config.toml
color_jitter = 0.2
experts_per_token = 2
optimizer = "normuon"
Rows from block 8 of a small image classifier, named by matrix and row number. Rows with one number belong to one neuron. Each number is 128 + 24 x the weight over its row's rms, rounded and kept within 0 to 255. All counts start at 0. Numbers have three digits each. After the name is the row's rms in percent of the matrix's.
Before each neuron's rows are labels from the 100 images, of 14848, where the neuron reaches its highest value: "top examples" is what is common among them; "colour at peak" is the nearest of a few named colours to the mean colour under the peak. Only what is clearly more common there than usual is listed. The data: rendered solids tumbling over patterned floors. In brackets: how many of the 100, against the usual share in percent.
# fc1: MLP up (model.blocks.8.mlp.fc1.weight, 1280x320), inputs 160-319
# fc2: MLP down (model.blocks.8.mlp.fc2.weight, 320x1280, transposed), outputs 160-319

top examples: black object (79 vs 19.3); its colour: black (74 vs 8.8)
colour at peak: brown (47 vs 22.5)
fc1.93 099:121126138120137139127101146121091123155122094154128104134134140149132161142099160104071148126130108154149113134109153123154124168137138136097161110166089144162129123122148127107109179127105141105120125127085165136133144121108110075150171203122112103120146143111147113172118120151099147103149113156143097139104117091125099142089114088100130157113097118166097074140119126168138126148186134161140130114118148138118145173118181143147088136108116154138150101114132104124108157117122093
fc2.93 094:155144111090152122108126109099127151143155087145168137112170122102123102145156127120149121104180183150144128147140149141151097133104105139135135097184172121076128149111130092130113115144110118128097121171129117203109185137104157164123120134133122110110127169101127126141111162180095111117128143135132108143154172132072121084149108100156157122144095094121121160080136112079160114114116115149116074127130101127106141122114120119107153104131142125142124145141155151106127176125134123

top examples: red object (91 vs 18.7); its colour: red (90 vs 8.2)
colour at peak: brown (66 vs 22.5)
fc1.555 098:123129148160142123134134161099092131129090097128136145163120124107126122132123102166137115160149155136101128135131134150088108122114150146084104114153111132139102155117088124121127114098128110145162153139112145130101146117127130106134196133120124153092100077145109133134090163099114115105156148163137156154105130149104207144119127157092147120155156176144139144149144130098107140098154160132148206077127142100138160099149117136154119157156146100075105130103118128127127166133151148
fc2.555 109:122107147106167125154179131089177101130144133114135180126104137114156133124157138095034105153147176093094127131133175114151139115109109118144137121119115133094121171154166103095109085075158134152152129112125130135111146129122159100099107101156113110156129149133115167142082177190153106115144132155142113137117125146124107109109098107125104133120110130131132160114107096115124147126156125148112130134113140160105075150137102098079094100104095150125089141146101145159087132121115103

top examples: count: one (69 vs 25.8); orange object (46 vs 18.6); its colour: orange (45 vs 8.1); brown object (43 vs 18.8)
colour at peak: brown (49 vs 22.5)
fc1.478 098:119152141158124146117101111124146145106121153108178112149114113150137149116158154116161110158096154126169147125134109139117097169143133141183135141114187135148141168133138098156150124129163142146143148114124138109119145138124157119142099127130145128131149158114214076104135164104119125132161108166172103134119148124121102149116138107102141174173136126110145105131131091166144145068157111142106131135132141148097174127117104109123133157118079153114121085126132168104078101121147137
fc2.478 097:161175148154135094147120117129111119137117159145166079120134136157114175145105110129100128105081078130114101130142166128141072108114131131119101110121141080117127106123121127127126089111139134110122125155124084115107115160104140161131119100112120130143137137156123131157133135087130107127119169114152142124116144128137123132131113098116118132131102145118149137116161120158062112125157115161092153132110143118147108142113133150105156118120132152039128119182119109141098140088095122

top examples: black object (66 vs 19.3); its colour: black (60 vs 8.8)
colour at peak: brown (50 vs 22.5)
fc1.724 095:145117124162138108113096135124077170109121076135082108134107062156147070113169126156118125127137133168136140143162139136138104143080156114135139146122105104142140133141169128134106106139091143174109097121153113148125117160120132115110142165116115042153137110125106116142147171135112100126128127087110116151071113120140141128186081121127109140147111131135119101115113179147113149103082153146135130109161162146155139111137163159123114094128137147134155135108174157119162092147122122
fc2.724 107:086107132106131128152106133112136100132122107151177089116108121113078109126083092171138146140125130112132130082173115145096101105165127135119128119129152170131131141123125104144151138118101115123121098142138093159168105123143104171115149123108123096091108123153170150134106180119096111098141146126115066181119130132120097112126124123130161111145165143164128103105124133101126120140106133097134099134105145136169130156101138114087081116098104136138135151096182088147155128090084154

top examples: green object (75 vs 18.4); its colour: green (70 vs 8.1); count: one (53 vs 25.8)
colour at peak: green (40 vs 2.3)
fc1.332 102:148124117128130114152108089134142151093105149121154142128118113085102167121113138135069101101112150079171125142103107096142123194132152124106181161099145103154103126132104163105071145111132131161124079124101133088131101125118105144093152169111136115135147149121138088124120073146066129138135148103107122150118092106086146136088102135130108162106137156126131127160120108127107125098167127120100148127108129162131148074112116139140112156094126120151127143107102082141094107131133106
fc2.332 108:087097119162158169114152145155150114132104174100092103114137121119107143123162125127102129114102103139129123115118125096148140117130106156114127135146129116131117116127120096161136106087140115115134115163134112126140102140129124101132126103087125079127174122140168153117137171103141096121104185130131140151136142115135071151102124162106098121143115088144108117152115150095144133165092145104091116130143137105143130189101150128107104134151112078136106119071135136117119134136104094

top examples: white object (90 vs 19.1); its colour: white (86 vs 8.8); count: one (54 vs 25.8)
colour at peak: pink (25 vs 8.9)
fc1.394 101:105098151134116102129110148104128146144107167088093137148113136140129102142105148126132132149151146122119089142095142115128112167127153169079122147103161130129116140116105114137153121146113123114146149124135170125110137164107114107124108135137127088130176142116145135145144177149154101094057130105139138129137154116125107142111122159122145151141170136138158104134100113131168155130090138144103137156102135136102054087123105154140126143141087114085145112131142132107127139115091125
fc2.394 088:153163113128143147139123133098151138140157143136150125137117108122094119174129139164150121149184175116155102170114107153121112105109146110188148127135151094091150099126102112117113121132107141137120129128110086119133148140131093108097073101129138098137090125074145105143102139154118143146119149130137132135096163132161109160115124124077136133139100104125132106155149106121101126162169159133142094141175148129128122140128121174103151116107160116138123144084154125148130097105134126

top examples: green object (79 vs 18.4); its colour: green (78 vs 8.1)
colour at peak: green (36 vs 2.3)
fc1.612 097:143152101078160133119128081112104113127149116143129148107145155112120099132149115117099117126160140143166099115138158141173103192140131161088156131150125103109147149105076126101134164132127116127122108170144117145160123109154140116099159114106123126150091106102145119145112113146161156124082104115122143121143145161120149083134134128159120117146134136140121125130121103117091127121116164132125145125168120157101115133165073135142161116106142163104118129178158129113100160147134126
fc2.612 096:141145107116131132144097177133163136175158098124142103111106154138125116141160156134150178115142128180156102130113113127132132121130147094088123146124099098128135112108075112108132112108114146143135173099135125140088135115097142158168137145090132095156115097132119126167152154149065152135132155103103172152162127113088102148146123145137134165123123131145113104116168121106148139138081117130115133159149158105126112136114110149122158089110140070116149161072094086110123155106138137

top examples: grey object (89 vs 19.3); its colour: grey (86 vs 8.4)
colour at peak: brown (45 vs 22.5)
fc1.373 100:106062103177134142086103127148149199113143121126115140141148153158159137106103119118123136138128102082152129132141142149119084085081112095118092103139097137106070124145170125147159116137134131127108123127128105086098149116157111159150112105135101105126139120128151088130124145145156143127133148153100132152108149106105125114131094152107115146170178124174110123116101119111113156169112135115125170128086109129154156132158080138134127125079140105106173116129131119118161137145140119
fc2.373 114:126143146132133149072098099110102140098116126125104167154107144149156117121111119101106140140109117160108140137159104101139124104169091123146107130109124091120143091117175119124158148117108139130133134125144182132133123117104121086157178101144116144094129118113128135156120168112116106106081117121129164140164147076118102171163134148130130117077116152142118145070130120118105156111116162151148139129115131113125151118132168124134095135122143140101185127163095144118180112120126164

top examples: red object (96 vs 18.7); its colour: red (95 vs 8.2); count: one (58 vs 25.8)
colour at peak: brown (63 vs 22.5)
fc1.210 100:125180109122150192103122130126143139091119170134115155129097110164145145088130107106125066121085125082144153132149140132164092161092158128134146099130165131164148171109112115104149111143087162154079097121130127144136102093135158130157152120141096129138128126133091111117138114144149117141123105131148110111136096143075140124113132104106103139127107127122089128173114151086089098099106122065108101087132167144125180128135089103136118142075109148124131145092123162120114146176135150
fc2.210 097:107128066129128123112126073140132142135142148121134146129144106125149127107139145115162144074150150102098143165110144150162127117155096162102118129139119137094149111148132094155207163146068107131164102130141083145121147077108114162095110112115124110161136132145130139171162095163144148128097182135122116166147099144113148120139152163140087137139132127157123130147113117125113147123134157144172153131101154106148139121149141090148146117166118151147101114133108103153129143160101153

top examples: green object (100 vs 18.4); its colour: green (100 vs 8.1); count: one (58 vs 25.8)
colour at peak: green (25 vs 2.3)
fc1.220 098:101103094119114157135133102100142098123116129141101148148125091078096132167092107131126092142151153118152112112130119140142136141126121121097122144161105102095137137178104156104104162102134106134133103088176144180123133115135114154143095121121137169148118146080146117095094135151110136140146120148127134144070191143120082110118131111137120109090114166155108108099170124117119119102109115154128125133096104160109081141168096101159133114119120160144098148114130094140120155131163117
fc2.220 107:117126140163121137146116146115177132122121124144140132131110097141160164115117149148112121104142140148117117144097171079121124164142118109127136105126119107118080146153147103110105138135135125112131143117147167122108138104099153070131123115133122116123144153115126125147080116102111139144148175072079177144176165104119131129112156133139143105128088103155131171123163160103104106160138132134126157123140152086118129091144142122149107151135105102149082130116168134100137150133147190

top examples: red object (81 vs 18.7); its colour: red (80 vs 8.2); count: one (76 vs 25.8)
colour at peak: brown (67 vs 22.5)
fc1.130 093:159137089117112135102120175094107153113115109119134173139130089141155140125093105110153128137149154125152139159142177133132121125125168120135105076177141145116134107138115094125182111116154151181146096127114130144118109128169148126145160136146156088091185111143151097137116100144144097114127125111136157133085123130124172127117122130092117129123158083141138121141108159115147093119130122115146131121132120147128194120133160175143148130144086119126104140125124181137100158113136135
fc2.130 097:106112123110100111153148096069108112135084153140141122165194101084181089099144116160071144118145119130107132142147085155149139165132124120107155128102126096101167140128162086114126114113091107134073131095135155127109123104135129152157119112110133099129156149163133091112150127185118134112162139161123113159115148142100113155164139137127088130139113159104147153166133116101124087128144146124113111104124146139114131153136107109113131121100134138104120158108130116121129135148093112

top examples: count: one (55 vs 25.8); grey object (51 vs 19.3); its colour: grey (48 vs 8.4)
colour at peak: brown (47 vs 22.5)
fc1.659 098:141072120095174131091129155114161156121168140093151130170144156133132130095121147137134123105101132069171139143126141080123129110137111146123126149096152145099106172117131090135124121130143118166093118118185118129123152154145161173141084126192111118165068089106086135131121155094121110101128113116117096097101136121124150118092137116108094108122136131134156070139135167111126141134133129113136101133148169117135138137151132116132106122114140096114127145124149136105115141141126129
fc2.659 108:157136159151126143114118113127130114116119139122130114148098100173178154139194117124122139087108135097158111134137106056171096133132146145147128140128155113166126118139121149128112110116147145133117099135104111097180112115138146109156090113118163111120142148119101097116142138148110138141141153100089120174128132143080141147146075152048137161144107173115109147127144135109108118120108106124137165136142115148140128155128106102119116118124132115075144102153124116122118113103129156

top examples: green object (100 vs 18.4); its colour: green (99 vs 8.1); count: one (62 vs 25.8)
colour at peak: green (37 vs 2.3)
fc1.233 093:124124151127122125100119134124137143146139147160130148161131100159123134103139144140087108094122138096109093170133120165056118097153148089115088133079150148171118125098074147107083109106131118173090142114109153122122143118127108117099110154137137109108123105112113127130118126183133117109156139172139134127181148142106145124113120147124126173155139114124120135100113138100123156131158159143143117107120151168126154137089144196143102115112140097106110088133135124137130117141149126
fc2.233 106:124115109146113152156136150173155125133147121114148127097133120127114161129151126111092141135122124108121133109158165167137123127120118096145132133144102126117138107064111107116145094126115120094093132096148142092156102118142096117072108100127152109109132096114086101125128138090113140110125142099153150121121119117146145152146149096103154118130145127132132076121104119111136099162126119109131095131120142135123137142072116124098125130073133122090144096139113148146111138144149152

top examples: black object (78 vs 19.3); its colour: black (77 vs 8.8); count: one (65 vs 25.8)
colour at peak: brown (50 vs 22.5)
fc1.163 093:100081129122174108137093182136086121128101130107130101119174118141147134136132092147123101110161129182156111139137132138119168142092122148109130183115149124108143111130136126148108108149167100108172129107143137100107139119160108094140089141150128128123091129115119118108088144149117113130114144122128181130078157169083135111117139100111099117110112129190081127155087112157168146117142106080102111113157099147110126104145102146135140143117120134099176157106145096100106086086136109
fc2.163 108:185146110101160137138109087150125120098096122073135108121140098134168111105154126113118117093107163088131120100131136157062129172170150150120123140109096109130155155142127125087148131122155143152108148176124120094092126118166131150151127121136136125125135136121147080136136113129122174114115173106113118140100104134105139124114149088143131078115110147138155103110167100147109116144161125164108116122175116153107142111129133143087130129143120113073087109126179121126093127095126105

top examples: green object (98 vs 18.4); its colour: green (95 vs 8.1); count: one (59 vs 25.8)
colour at peak: green (48 vs 2.3)
fc1.86 100:057118134168091148116118098124086151101133156129111142095109139107156097154157142156116101104146146099144136142116082160144133136145168144166115121105079134167087117117099139113144170120113128110108141124114129129144141104142089142125178104092119089139157131160140090137121171122146109125060100101085127138128129135131117093118164146132132104142144106138124138113121126084142160115114111088119127160131128145133082115126116141154080165114122092101149136149143082099154114119161113
fc2.86 106:106104086170116189101125174105130128157154164128132106149118154110079123146140125092132139082082109144165114078081101139142113126106151143135118122117121124117104076122102166131143137167149112121124184118116150173163091136147121136135148158164093105115135113140136123153111106144089135138131159119159145128135118075145156126146098143076121118137099132140102086130147142144137148106091132142120123161129090093094102168079097094151168118092148125110086142118131115165143099136107147

top examples: black object (94 vs 19.3); its colour: black (94 vs 8.8)
colour at peak: brown (48 vs 22.5)
fc1.475 104:135117123082125130127133117105128156074160109130126176153128160118135147114144193145129141136155142085113148156118121098152152147146148130111143137164090166116180120092118111107130118113099148103132182137157155043127101100127164103137093184104142096106129118094104069116122086140155122125138134088118112119136132095125131168148105116116107126123129136157147093105138112162162142168179132149124092146080128158156142135067122143104114140101190134159124107109130098168111133101116158
fc2.475 079:096125126154164110156108140139170142138117081143111101143108107151132134109100119157125142125138137113137134110130128174161114134160156092167126076119132127135146125127138159146128137149133164171125135127141093205137149090138144102128103141128120128129124169125129131147104115135116127091122134087081120108158107140135189129139099136149154136116180114143071152153129087115136146112088129107117151151140100134141115144113122080114135090128118092140135081117126166150153143098144148